From a checkpoint of a small encoder-decoder audio transcriber.
Model: 10.2M parameters, encoder arch jasper, encoder depths [2, 3, 4, 2], encoder widths [96, 112, 144, 176], decoder activation gelu.
Rows from block 2 of the audio encoder of a small encoder-decoder audio transcriber, named by matrix and row number. Rows with one number belong to one channel. Each number is 128 + 32 x the weight over its row's rms, rounded and kept within 0 to 255. All counts start at 0. Numbers have three digits each.
After each channel's rows are labels from the 100 clips, of 14976, where the channel reaches its highest value: "top examples" is what is common among them. Only what is clearly more common there than usual is listed. The data: short made-up English sentences, spoken by a formant synthesiser in many voices. In brackets: how many of the 100.
# convs0: first width-11 conv, stride 2 (encoder.blocks.2.convs.0.weight, 112x96x11, each kernel summed), inputs 0-95
# convs1: second width-11 conv (encoder.blocks.2.convs.1.weight, 112x112x11, transposed, each kernel summed), outputs 0-111

convs0.96:159137139122141082099179125116122141069093127190107157098197139121162153128098125131117151137103144122133159140103057156122135171101056164193150118150098142115147117103121130123167111114168175119080133172159084118163090117182172026152066122141086098134166069101116110121143120144143161135
convs1.96:123124128136172138102089092121106098135152131109112104143111187123113131165154088130108111163146154114136081171063153110160063140182123101132164121139133113056095107125115117135103143146152085118127180148156097183190085073104100194160196161088178213070103125100120085118144162127142122191110076155125129083149094108094111160129148111110
top examples: number of words: 3 (35); "he" (25)

convs0.42:147104160103127111101103134096148183093054157146228155165093110120179105121120123114114148127118132152071069180128154119092153111120131126152106134163091120158150130151128121166069101157107148066086205134097101130095062109082133098112176138093066092160125095100111109127147146109133092110
convs1.42:146170117074101132161114103130116084154095074132140084115147076156144070138122133124136129139133112135102093143135173131149124102142130133123147135206132135091151153087133133145026142076161141187105146122086045173160162055158104114127127082073166135080112179135125120142146153094138153114122052157102118169141149100126145150177172120185
top examples: /ɛ/ (81); sentence kind: question (52); white noise (49); "is" (39)

convs0.76:139156162078216152184086145136177091147103091035060121137119149132159138171088121145116088127161102105129157145112109119144124183123188099114081106127145164118095126112173079130109105120140141121184078125120075138056155137128143172118165141078096108098120157144122154115100119160098169131
convs1.76:171172163119127145209146181155140064093125117138143170092119115115177141159080184121134122105130057099131145099084083107131161146120142141099072113115146098140089086137074103146150048093151095139112087164183132169071115124112130095117093128138170191209150100163144145129122144092123125159145155142122111120196113124152154150111159156088
top examples: reverberation (61); /ɔ/ (57); rumble (31)

convs0.48:191117161158066104129203177141141154072110100159151128092166107086153116112140102129153149167138125091139107088135091123107093142101143164152144114082097105157097162137107097144114135121121101081075123147093169059179140137230048117107139128166146100091144160140149124159145157127149088156
convs1.48:149108133155092123081102102086126078157144162104087119189116174160089165073151095129179111118104196105134113169156169125075148124125104150151147189109137149171130141110212125128124166146166143109111112152112169126135145184166140168214213127212155129144127126128182114124142098182160145164134112155137121135118123092110134138122131145182
top examples: /k/ (100); number of words: 4 (65); sentence kind: request (39); "take" (28)

convs0.29:149146089163181064147160138150158135070151135112052142162167083139166092151122086144120137085159094160123086112102116142074089143116082114114133090144168123129049138166144093126166097059096092160159097131093103107161144142106156168165133109138123196147168110087112143108145201131131145136
convs1.29:140156168102113084162126130065157106136116131106127119102126096070163089120158113148146094127189116116149148111087148115164116106070090123022071106104104143086134102125108114124219157077131136130159098130144131078088100173144143083138106130161073072106149090145162111125115147060136118078188173106127122130098133161144117128067144133083
top examples: /ð/ (73); /æ/ (69); voice: child-like voice (64); "that" (48)

convs0.28:040102107093156141106118141101068114085112104121108112118133096085160011181180114126077067134170105104109095133162165154152128095101170148109109105138177108091117128158162157113145083089090125161170110129184135153104121166094075101135123136099103139112105081103148116124097112103149107123
convs1.28:083089189123156112071097089150102147052164127089134131144137148195140131095043101124086084111157125132101159108151080119128106111124088037137153161108147145129117131144200076071161124169102141131196147126116114152116134116069146139153122100176120153078125168140201116080113085107119103123128124162104107123085114108122120123120112105082
top examples: /aʊ/ (61); number of words: 4 (60); "our" (52)

convs0.2:158135139108142081128166104109184150125142134047106113103137108092105121164116074152069138164096187146128105087109122072133110162147147146120086164151148077112104087064182080127080115127173112187146110130111165120098142109102187203082147118143139169142141157136130172134103109173083149164
convs1.2:163125166109181100099210159127148154155112111167169113165087093152170151194142175138145096113143105128139126116097184099152168128135159146069100117143153074160138155123163134131173207162130134062129082127111103136082140161099114125117051176122107072168149148117084119178093126094181153144093161143132119127125109092120139174165109168158
top examples: "a" (45)

convs0.51:139117147115085151119099152126134132173090127120145104118099143141153072174137096081096163150159154071149144255174057135141144110145131162119140131156163039136113129106124114160169112193086147121094123121134142111110107125143084106107174142079104090165148108187112099166119129151123159084
convs1.51:092169058103072131197155106168127137165124126189104144099129092110196089168153126101135109087096097127133136175130158132113112147116136120119117146172097133111123094097059164079070127126120104132129151121151239132142111154118114047139073127138130093094154130131059136106112153151124124170131104140110145090070136146147069115100139153179
top examples: sentence kind: question (57); /aʊ/ (46); thin (high-pass) (40); "where" (34)

convs0.37:150118139121071079147167185125114115080124177190122128135115102112117151127164133131106110109130120105100126146112154118185155096100125170144165191115115169128155113121113160129108169119163100084092120137181184177137118049122059126114068117141107039154073159168145104110139120124057102102
convs1.37:146083122137102088075151083116083155178079145091080085116117140120098114096227097134154097044129214122126102187171099164107148110163124166163105168129100183138116147125109108143184152094139135069121087122118120130147122140114115111116141131135157115109106101076088103148145131191167187109108106089153140075152091122116126124154140170151
top examples: /ɝ/ (88); white noise (39); "our" (34); pink noise (32)

convs0.30:155162115122082056136151163145107167113155095096146125099088172111222139131110132146104144118114050113169120219124113090105120161134091087096162135123130096062138134121125106196138135138132151045080179140162126100143115165180148085122154139111120089119086112116085137158144114129140133148
convs1.30:070103108121172159131056129142184106157046132179144178103095144181152087150173070121096128103167141123119155103100092122179105127128100084139187178145075135088144125101105116088112162151145078117141152084136118131155146146143120080119103133143074144113080174087136076133132093183116155164108088160149128089095101096161092158155163114162
top examples: /z/ (98); /w/ (81); number of words: 4 (81); "was" (72)

convs0.95:079134116167174152172104169125092135119208138119111159101111119124184130089133097146153144100145080106131097156159106155174163033155123085164125121116155130124070122184100167079109057126113103167101161072170100163113094133148161164144123080111152095167088130121131158091133109169138131097
convs1.95:085114177153166093060124192167155180094145168168129182075142099129149200133096086138150137158173136064149165134163142071169177135133121122046100153134111117125081143190136111068180087157126131133087116148160110160121114124104111135126161171110135125150103140162165120091144157140093097112107092116170150144163125163119088142175105098142
top examples: "where" (36); "is" (34)

convs0.81:122126109129224176129177106119165125068156126136142146154084141170157105167146126114124088107137158034126117100107102101143083122108107137113132133163171126164113110144090095176066166152144140096129118109106159056169054136107101146162076115078087131080151159140126101165133153092099098138
convs1.81:115130175109088104113099085103129088094183153107137093184128149160102127050102126110139101120115186106132101137158129121117153133128160073142181109081158166164180155106151161157121160148129088087135156133137174107121160078126133188118194100212094108127190116115162125105086128073113103142078068107104112071119166128137101166114113121181
top examples: number of words: 4 (70); voice: child-like voice (50); "is" (35)

convs0.101:166151126107130155159128069131112104208147118111087131120121115121144104124106097141148107149104064179134092153096110066126087086105062118095136108131163159127113092128166129125180199122168101187165075118193107167116156150097122168207093155123079103122094098103140126147113155113134100075
convs1.101:128145129134152114103100107144191116086134143132153156106145091094041098146106112124151126139132081109105108104111094114130084151124119084118075112147105089053162078187074114134109113133176120127190146146174150230130162129152184134111127147136087131118167076119158105082144152092111105158172169109111127151134091043077152148143118099103
top examples: /aɪ/ (83); /ʃ/ (56); "shiny" (52); "child" (25)

convs0.77:120108105098110147129201098117098145203154083124110093114146134125184129079120097141114097127135134145144087113091169108107169134105208104114130146096048157134104150093173096102102152078140118199154114132139140097145148125116111107123116100045076129147053088140107098117095138083150183116
convs1.77:116122124124174161160132096121166100073140135130129106114162112095114136117091134074066154126159101121151158071133079161134094133128127091114098178152095078124126125090092142138077076109142141106150155093105107052104159174111153087106117126132153063116137077111091139095112070038086102109171188152123120153109106110132090097101075058095
top examples: /aɪ/ (77); /m/ (71); "my" (58); pink noise (26)

convs0.104:123149144142083140140123069108099091159075158144095170122093150110110166060127116152088110121105114184141115187144107049141115105112103094120088137077072123112140134112105162128135152150132160061163119114150109178143109140197170085172078087103143174117115138134098171076161122075181127113
convs1.104:116080140186123145064111177104102174124115161144126211163184120115125150148102089127094099159172126128054129201093118154182101141102120108170108118146103146130124107149154120087180115163147143146085160163124116124118106100098095186124148093150180137160119084137156106131094085158068120140115143109063115062089173159084114130173125116094
top examples: number of words: 4 (56); "is" (36); "where" (34); pink noise (31)

convs0.22:126085153144123072108200124140164118077106150192121112091131061121165109133085136105133121109084091142135126165137134141071103098123155109110101077122079113110151159063128143136138095159150130085070155105049102077123144181144124108162077135132160156191154124116158107184156158164099171129
convs1.22:151165124152190115128102136127147126126105090085137094104133128106116166147161128111123133114127160124127118132143179098172164116079140149136136139152106114124141103150141120076138080070153134094106126120106088032159117149171167079105105092107125024151093172115106174121090215220106164112139070129205147128129118129148134129085132168112
top examples: /ʃ/ (82); sentence kind: request (41); "me" (32); "show" (29)

convs0.20:121131143125124101100092157142126153067088070090067135044078087126090101138111125143133115114149199137145123066164104171123115190100122160120084149124097122150182128144153151114139104131076102128124145165091177105067181135080129115130129089132210137128162131095178143080151158125112160121
convs1.20:156134110142115075099143136105092086181098123102191159142115102134159142099134132168136093168118072093106109044082144104122159125132160190115120090077158096126112135080109100101171150152075130158142113151150115080116053163086062104145143076158145130201164141122099120116146141118134159107168146120151116177178120131166155189169173111110
top examples: /k/ (90); "box" (28)

convs0.4:166118173099181138119065097164109169012128170145144076094095127101082078084121097072081124091155049087104131108082101136130081160118139152159155172141103127126175126143118124117146104116096138093105143147143172125075138123142156105080112075123165113141080096129112127134152115133149107127
convs1.4:157157169138119078155152147110118184152138115122197108095117185147110137168110111146131132096106172096128146126099099106077132184182130180153111134093138180152111128126209118070136131147142105058123120164139107174077082171076094122124174097049172148135167097129125105101136086120111105155141132095185138157167155151095098148148077153085
top examples: /k/ (79); sentence kind: request (36); "take" (25)

convs0.59:148102078113112155178177104119188165118150178169127144074102187146118084090162146122145116072158121109083093089130148115103146132132189060101132096129122123133158073138116079204071099169133167122122112149055124112159174105091086127147142122124141123138092119142133139134099152131119078058
convs1.59:170191106178137147155135116110155117114117138159175132100147154079137154136089118155143123150087113147173140090135102117100149175088174195154138167182129095110169146130139100147079110142161106054108175139144173072144124172105126098169143121081136138121112054164110148100051124173148126122101072163140150113135085101121150192074088153082
top examples: /k/ (90); number of words: 4 (59); "who" (33)

convs0.13:124112130103113128125171150131109092111123107105154127140168153102078153084086123123144085165151181104163182118112131102063085145144081164114089127150109147166158074101121167143130252138198142095118104117071104099116121125101188179095068137104118152106181101135106118119107145101122097117
convs1.13:115117099157094151080142110149124129139125165084126185125200148103097088103126165116136131121083144117110074112105090168126127135205113165181142139139124119049087118131108156195116197099123165110134139137155111094120097181133181101186112091080098151209123072130179154130137177115144133137133193176144130084154105088120167143126137152129
top examples: reverberation (66); /eɪ/ (59); "who" (34)

convs0.56:126190191139127161127073113131094160095084172089090184141111126132100108122110204099166128109148161140126150094212116122152216172125096105132141112072107103087114124093130166108154119114091064147157106117187113122082148120107122093169155113133130122088063142124161161140155086140130114143
convs1.56:061104194094111134146163081140088132146091126106139139160104162149149159115099094146106108127104160140065140137130103107043159092139187117089139057121130113190143120124126139110106111162056145150077059111129134102168160079088152168106158120141088113141144130176154147086155117160111113070119154121101112101084137149195087073101152102128
top examples: reverberation (53); clipping (39); pink noise (28)

convs0.63:108102125152158092140095149106109160207142080170115133119163121116173068178111164140133143140100088199168100106163153110107165125110114098149117130081089083175129163059154156105131103117110074131134117194119115097105173150097159070109090174137157115099051119130118138097127082076119144139
convs1.63:184129145058151124143097106150174167101137097111127159115069179209072111160146134228104175154143129085092127134178138102153147109136124115118131137110136108173103072171183104091111141132116109102137101112177094142132148107125135095115117165135120107137190161189115140088141089154053130113083139108152117162081098163152107101168080131143
top examples: /ə/ (97); number of words: 4 (62); "a" (48); "the" (44)

convs0.64:081127202146166161163121129165091134154152131123125164097126141118155091126097128087124161102161115155127120096103163101095183120157187101152138095131095104089133090171141131179164139103117089120119073114129144086105128092137150145177121139120056128167025119106188078158128095067134112073
convs1.64:167117105017156133195148120145092143125116083087108101111133129170080117112092120127080173191140182116163136082135054177095101118115153095160133147209157163114159114143155102174063130104134136127113132151163142150110131116104167150160132137126095202126093182156127136103139136174114156160211128137083130131140150118103135120113102141137
top examples: sentence kind: question (85); /w/ (76); "where" (71); number of words: 4 (68)

convs0.71:104174177153123103185147126136145086126130133094122143166183134112138125182102108124130114160145132127102066101112163125104110125151178042103124102147077103148148154148165108074071123151154140154195100132026132060163156157091140125135131147106112116139090180155102117133082106119185113089
convs1.71:154089172111112154120139127094114070109097138093113146172074125129105145061116117117173092100133089112126129115132093192102140127129147118159099097159121114119167121130134112146144106102149190151128059108053108004164122151124135077152071088138097059120182126092093098108100125102141127081188123138091140121097121180137152129117101108086
top examples: /aɪ/ (98); /m/ (80); "my" (76)

convs0.70:125141143128107109127084162109122184131117144109117176197039186133135078173169154123148155087146132100079164105152214120115152153165073114111103114093111120061129150163164085111161134145147131144160104120060137116109221127087129133124141136058134109147136109123105116131147118079141148143
convs1.70:150115113082144130159167145179099129165079138123125072156071071083209111131168193109116142092077102139101130109136161153108143091075142138118171064090150110096156140078089131130080104109145135166118078114186174154163104143087115163136101103128115155143177121158063175071137157157128128143132095143110120129154167141165168073109109095134
top examples: reverberation (53); sentence kind: request (32); "who" (29)

convs0.86:152140169124137118128109144124110108116152150131163136183138117185173200115151134143107119151138076161150152189129208092117141041119069050086119135082080125193147080120088132098109135152125173102130155123083139184125127093148114110102139122107148101075097134144060113167154117125105117146
convs1.86:138093146170158163131136146216148141091107118129090140116112120109123119134141126109114083092091112116084144086188144152136142134061070149096133080105147123171104169133152111194176125150201118187133101055109134144141171130140127111138101125126164196112169128134117141134061063131132109133159110195160157130099146137051148090150096173110
top examples: /eɪ/ (63); "waits" (34); "who" (31)

convs0.36:129114124073065095122114181105184157047125135125088085172064124091161063119143165138080111127153135135097080167128130120117175169139174113093103108097111126108128138143156138146112108162156167143149117112113128140151066166137140101106194165136126105134132113092178066092118136112172066185
convs1.36:163135098119121074131117176100134151153096079178124167100140045099173108070214114078088099160128075162121120077105108141102120093163089156154134120062126136061137079132123120144127139129125091165171168194141140142160150124105160097124119139131164139104120127083156115149114142138100123132142166085130131208134105075079138092149180158114
top examples: /ɔ/ (51); "was" (37); "where" (34)

convs0.26:129160110175145168155112096136088112112160163062124170141148146093129179130120157101112120109102109143119086136056125097134167119137171085102159118134102156108123099116139087134138209110136119053130102123020134115130105167123138140135161120120078052212069123118130149117153122127135099175
convs1.26:100130114072185140181119139086112097101063108115068153149130100078127144108101104096132125135157093126128120133079075164187108160099106097202159099218125129122160139085134168121147119074117168111127104125077115061098132093138070137157114120072134157166090130098092095136133082107079152106134148134101137098138142106115061103122102070125
top examples: /i/ (100); "every" (96); /v/ (96); /ɛ/ (96)

convs0.32:109136109120115078118129086106077116205119058095139082107184091073099159119086138108160122169076134109131117079157129156092164134108117062120136158132150129109102139140089140117140164087102095125119161112096118108113157178079133137116103122159185171100108122087122103145072134165123236113
convs1.32:112081185186132113124143131121104148089169108086156099116164113085118090117117134138128177137162102127101067162142091161073166156131072101132125155087073141137121100147171122154175106136121174159134099122123136065156046209163097118161084123188089118150129133137130149138167140103117067143131119116108103095105059162113192156170165126151
top examples: muffled (low-pass) (33); pink noise (27); white noise (27); /ʊ/ (25)

convs0.100:115093108153089173125151058132122142224131117125129137100147177098144147118130166136138112129193101148142109093140210137139113133147115121113131114160167106089121075201115077128128109062109127166127051125048094106188115162170105102169158115135179147100107124115101099103103114112121131126
convs1.100:130067172154092137162100137088119127125077131038088105114121090108099119144074153104155097118119142160114116112093101127116093146115071138078123136142087127125146096173136176136179155145110108113181109100138160190087166166167102085214113167138142162093093072152166109154160147099152139187123117069148090144103147121136152079091097080129
top examples: /ɑ/ (61); "not" (41)

convs0.52:135098104094097128124166094145088185145139122154156127143160178122145124159098134101130124116149130085127078173206041134104194079123106135139118113124156116205177084109128172117076080189123144059143103125077135106130096132088147115074113095113113164134145078149114142121068120121126143093
convs1.52:119165065122173145104128132099126160123096090150121141149173110089093163137184153108148099121099170095112114175181124117155147100141042130102140103115127174197131130163091154157122133143116127053053173118124175031139169142184103111151103173172190093113157150124155176156146124099122141124108092150137112101116161091109152167142140143137
top examples: /eɪ/ (64); white noise (39); "take" (26)

convs0.110:144147063107164088176100171136112094149099109083065176082145074129128102089120145102118148191182133157104115190116119136148135113149163132164138149126163160135146130092130102110115059062069155137092108108120098202132122125170119132155130144145123123157187068121122154140186138152159189121
convs1.110:076159135127144133175059129071142148105176129095118140140108153069143138146089101099138089111123129145107129117064110139163088129100042212121101177179077115113102091203066190110104145086147113146196135120164093137101104138158185124110101106104149086137130110167153158101137122121173155102168143114127095126130144146097134101139174158111
top examples: /ʃ/ (65); /p/ (57); /tʃ/ (41); /ʊ/ (31)

convs0.15:221117114091090170098108085133119120108126107066135070122156086133148141107150157112100121129162135124129043162135153125118173120099116144099142121086119116151132157090183098134162160103187073135111102120211136124104138152197080091151125159164119119152149087190136137159133180131111079107
convs1.15:166095067148109111097097123106117070142086118061149126109116096163109084192172131109148128152112178115102128149187091130096103126131154091129127045172108179087129127178111144130119143132111120142141164118158128123125124145149205139129100167126179168118092047087128070068091116126137109151144128137102186124126128120148188102157159051132
top examples: reverberation (64); voice: deep voice (50); /tʃ/ (38); "she" (29)

convs0.90:102066140126101154139059140119154071134098116042113093161122069127184125100101125193165111210115095117144162149131215116166172127142115160158164120144116176134143143107131137134118127156134176149084129102182113114084084130156102086084142106143098153115150117179154156131113155088135100102
convs1.90:150117099091134153173156165101096205163071106181098130067140107127102082157145135133098103132081134160130098138091103099092089155160134159137153114104092134124084119106109071168156191104130102097158136075100151167150094158111178166099100150157109074083180076106113152128125109137123109129175091078044184137143095110107145129172152132133
top examples: /ɝ/ (82); quiet level (59)

convs0.49:111176126049155098108137132126112140208177168128134070167172149117138116131154112167132150133168183074115140095119121126173087098153091178184137107062025168154111130128117132128108140168134104086130169169164149127109121127153062093117095123137133120142091133127090088157160135118082128122
convs1.49:134141143156104134130140143143123121108101079103119099252052152143032166094092094118132157136116207114124130155163087128141107088149101108122119147146157125184122139139192115114137149149164122144132103080128078104154090132151167135113094176168108071086129174082147131106161112148143182135174143124140127116143085101069138153180115119107
top examples: /z/ (76); number of words: 4 (65); "his" (45); "is" (33)

convs0.55:050059128115166123149123111110132086113137081173111129183096111155151101159100163089172112127193185044118126117122132112081156131158112091137173141107121141121123078141137153145122212110112110158097120144112085115155151091116067108177125094169087156126069149109118115083100114104102157095
convs1.55:086198113166118128206145146132145157125143168111118111107141130151133107069209133180163152114166169142149158145126119139104142116115142073120152149162143155156100080104126110135145093134137130139198079179172192141139090112122103100132142090169125137138096106118150137142103050152049112075201154123135149061112128120128106094114063139099
top examples: voice: child-like voice (55); white noise (41); number of words: 3 (26)

convs0.60:157105159093124131099094127137102224102127103175088102074114091120137117115134144102158099096222160155132138136106095127086120180106127153155157055101085113100093129135121213147123165182165071121122112162086092072127132122152095141132146147107150145114137100151140104113106136121148093202
convs1.60:154118118139099143136187130153110096114154101147150107148151130110143116130059148133161166129118093136149090122061108141133150152094114058156148103113165168102105117106123077146138152088055151181119169165183207136150164184126144190152132112184138175185143129106126150109142151153103091144123137102077054158189148133163123152129085065154
top examples: /b/ (80); /ŋ/ (32); "bring" (30); "me" (30)

convs0.79:094128172146077091146138194107126102043111108137132143118104114129141176139160153117131165119143141088150183117065095150133097150108214127153136135109144079168101158164130105109144156115111116110140163160135111058111059165184067074105161119117129163109144115104137163144063134184145107160
convs1.79:180114135124106087132165187094141145113119135054156098092121159177141182118152153154149113148103103109153179103164083139135139112113068138153071076117128089148148062103213117093081148131110094129099130156152103128077123113117127163125150181108160153115133118155189096108134163160152192206122144107172132148142110190116151072111141159153
top examples: /ə/ (99); "a" (50); "the" (41)

convs0.12:113082158116125154146097072143079120135108128171149125146151103162108172102068141129107108163115182074065150116135148149088092104117079108123070151144106105137147084188126171065099108166177213078093132169115131109164134105131125161112157129137078185127087133122133135145104093148139075079
convs1.12:076062125129160186170160139111116132089134154068120119135159100102133167115135108128096101119178179178160144074130100160099133122082141104109121154178132098143104132107123119156155113124158166166102137105092125075103130132127110108154041109058133147098108079053101172132086078149121083103160094176126114109096043126116146111097071117131
top examples: /aɪ/ (80); /m/ (75); "my" (60)

convs0.54:170109161055124144110118113063107141161138108215217121110108163115140088143114153114112167140123179106127120183140122143129121150131131144141108104119089131084132048132129136092109122150106183110106064107068101134137148141079139142084112122063089177098190145079171117143082130117131115130
convs1.54:104180121082156103095169127123145088124095175106162108164136147169115086091122137110123156051070102117081110153131111144108159097092079120128119085065130190131084105116120143131147129154119162083124160118109141084132159113157095098150137172094114122099138169058163173154110139107175221093116154085109112079137110151220135167135146116140
top examples: /ð/ (80); "this" (61); "is" (30); rumble (27)

convs0.68:096123134099122127153107089115142113082077159105095152162108195141092144174089161114160134118152150133105073112141161160142163069147069146105097120146159116133154107171083129118141108068089147151162084138069133185165188094108101101149135125140172050075072137091120150132105130136158195111
convs1.68:099135154137087115167140165129200100089142136091140099075094106100195116109110125132187107104104090177097165109125125128152158145100145140072111136162110120085173169135110157109177062130097125163137139106133122120125122157157019094063159126116071109082155106198086113115110126092153080098133122115120102164102173141140069142119106084114
top examples: /ɑ/ (65); "not" (34); pink noise (33); rumble (26)

convs0.69:098122139076192109113149055137144130157114091135155118131080084113122158122090129116115177118171142104103123165081089137122111102058065141122161146135144162173089121122139078174168221104163107100145129152108130096112150121115112121110125101094079154122069116105169147092157098196075129080
convs1.69:058132104142146176109097138144119052116152142101115128101100120157070074136093076110137178097158152138161163117173141131150101152104154089149141131160146101115165149112102069172098125114077127078156148110146133031120123143125168092118045159120096117093102083136089094107090116078138110120143173128152157094116105067172091104127073137098
top examples: /ɝ/ (91); /aʊ/ (76); "our" (71); voice: child-like voice (64)

convs0.0:108083065153117113085114095124107139103100149134194117098108132143090153135225094122154113142164174172136106088150067137069063083112092089129131111115111114096107169080125201163109123141119125078140122150135181118169127114124109182140109167112142098145123091093193131136137109097114186103
convs1.0:131088144131109113124116119103125150156159124087151173162160143136105176093159105152163100142111129076139100173166085100146153199137114142150135159149097170135128122168159118107186140147158120135077095145152141017092093141175111180157133084170138081086157181111166121107191200169099106124105099111129053082098122130127156145129116145164
top examples: /k/ (73); /ʊ/ (37); "who" (36); white noise (32)

convs0.93:142129111124033119139111098116044099156142135158160122115095211126180172144134140133119109137140123141140120180192113116107129111166135171127122154123094149174188092137090250127143119168129116126122114109168115091087132147104138113065142124163136089156159095121108117098163112103101113081
convs1.93:142125075200127159127143096125114080158079134124117131158156134148136142110201136094173087103117134128136096131141109126121132110151062093115094145067105118103070124128134139150128144103122162098096091112068125046147127195134137126108094119123187054089133131097166150106128115053184159113073087136167160089108131161140201168135094111120
top examples: /eɪ/ (66); quiet level (60); sentence kind: request (42); "take" (36)

convs0.102:158117105113124150158114108107095138088162145188100231079088179113123074100107122093122099108144163131148088164178069116106129141111110106170063138093124130129124093143079162127122111145149175113110084182115080193123166094114169180139085135109099120121111092079170172135148137116139087138
convs1.102:093147140128155139071120097075145118103101161103147200165161137147137173118071083143182083113100207103082099137133127102146166163133084156099072169143168134082116092166099080143156141146153141157117138153128151115076141107124146139132195115118144082196117146087143118079124165137115146096120169139143093056074067150176134152135130106144
top examples: /z/ (93); "is" (86); /w/ (85); "where" (80)

convs0.34:138144170130175147109110081126097124000107108147091147130094120124161086150105161140098104067191097140146084111154068093121154139145103167174087152098154141175140063159116152147141116164093120130171125106096105121102143132096167160086178128155121153112172160098132107104146148123129158158
convs1.34:229149123119128161103193134124159134124144184131112150182143118145093143091126130156104060125085045073128109130136181108151147181133140132150156114099134076064086129099084095129165135132117114163139139181120173150122094094129083094118169085143062114179181141125130106127136117088084093078105171127125081116150147152148125167137144145087
top examples: /k/ (72); number of words: 4 (72)

convs0.16:128104097109102109087162082087131131165141121159133144113090146133093118159110141151127115148142181130139093169069107139066125173117090131111103114085117128143194148190106130127131143124163189159098197109110105139122099156093098140140175108049045125088189101090115091108090118058161128121
convs1.16:164124109146104075070098108089138093135093125133136101134163112111091095121119106101153070101156114095098110149125109176136121096089099049144109134134101140085109087068086169121151150130111159123136136140162169235118170087165067151191131164124130156104149146138132111088107066065138120145150177131119140102058102090163148121150156075136
top examples: /ɛ/ (78); "where" (35); pink noise (32); number of words: 3 (26)

convs0.73:083143131080152156136103060128054150135090129104132115179136207107106160122088156111115167113171130083167137112163114102047148077109108151135115127125098153082167116100104124100150168096149104111153100132116088127119212167138127108079137122101144113142041087137096124120156114173106172110
convs1.73:165112141173111185136169130151112131169079200095143104122155139092104103104122138175158167064127156144168098139092127188141112126123103064208114107141089109159132140138143104145185104126148170123103083127061108058152155156181139148092117157107156061128100129070107135133132089128112127044114108130106103055118104157117122139113114155123
top examples: /aɪ/ (93); /m/ (81); "my" (76)

convs0.21:182146127149151196173107119112098080165123126179129097123124102165213126093134108141114113134112069105137130165152102089140099080161089094116147081099144130169082095150066129145138111133128135115140131118134097162209149123153098113164102129172081100161123169151083108133107107096178088041
convs1.21:084154139117113087151119128117148137101153157171079143116145121118102108106103142122110145151173152082090163138107187096151108158086183107103108119134113094107092114192120127188146110186151108210169129138180147227098152087170185151108127123112074231126147101132140119086164160136142102161147084149143122135115135115086122148133125068110
top examples: voice: child-like voice (51); number of words: 3 (25)

convs0.74:095154136151159123096142175091150138052108085111082156099134082129101065135145140161178058108174204133155089137103184148164118105162119111123054139117120158159115154161159051118129117127143101198140105095160101122093080133147147136132185170112101158179129137130104123134130150115141154092
convs1.74:158139173082095149141127183106135080059129122161076119187124101165112153135092117158131107140114125089109087150115121144062163134140160133139100075173141112123141148067147152141040099152076125117154065134147173190068145121128067113138199096116120148125176083146218113122151129095102094115139146091100124159117162142140133111131157113129
top examples: whispered (35); "is" (35)

convs0.44:136111157137166179141114148144123191047134170219108122062120125117126114088135078119151175092146145185128113143187127165132134106109154116166141087110144129089043128075144156161157098066091085141127117131153123127102152155107165099081050152108141090141100111108132119147146139114148160120
convs1.44:167124172184110119113202125198106151143122134185127129154119138112079169113140166136113152152098094144140142089101149142128169117129148105109058078072133153113102152153092099093178070129188128108103136122122152133143147049110138132067191094142131086111140122169159149107141173131156116077127113169098154164170142135192097153089188160095
top examples: muffled (low-pass) (62)

convs0.89:122126110133084149124090085103091144128133146195126198218021125180153092159122099111074147149124143180102126132112142128109157130106115109138105157115081127076142117178106121124082152096135165164071100136173094131147093109107144111153153084139117122080066144142109172098150146106110080145
convs1.89:092130164136162198176117156102099169147089163063116065161169125123128089123140079146183183090156163151169089124126125159126105098099142133081120122134144099169131089108130066158142119158167134075124086112079113048131125140087084169131111098141150041096149122114120119141138124152160112091111109092135118124072126123126093137154044157111
top examples: /aɪ/ (82); /m/ (65); "my" (55); white noise (50)

convs0.88:154090142164128125182089175086164051156123101117140131142189075103135100125115104105108111129150127101162114192148087139162126129108167153122153115120004170107133158143154152095111104100142111083173144080166109168152133148167062128124124110145123136154107101091082121078130148068147114106
convs1.88:108125173144127118183113161165133155116112189138098165146138115144133147126163106119118099133205175146112161102147158124139134085100163100137143140104125168186101130135118094104149082160140160087147119118123085139173098115103131169085128121125134123108103114122106108093030062115083091060163154108154157120037067184123081105120063118087
top examples: /aʊ/ (91); /ɝ/ (91); "our" (88); pink noise (33)

convs0.94:090113177177111148139124129120091172098195119103091127132112118136135121105106103123119216179080127150168086193144184078171180120147168087128152116099073129142129200083139114122113080091121120134095091135141143161089105134199141117159090140125080146123101129142182122153171118114184126144
convs1.94:135091156111164131159113138123143219141117099112174158080085093188166136143167175127083159101118121142138124113148102093131144066148101165113180094163139146120136128188138171109204140138184125079117095077107128183144165132113137128102164188116094114106083145169134139183190134208119105127133109135107194152118114175124106165139132129107
top examples: /ʃ/ (44)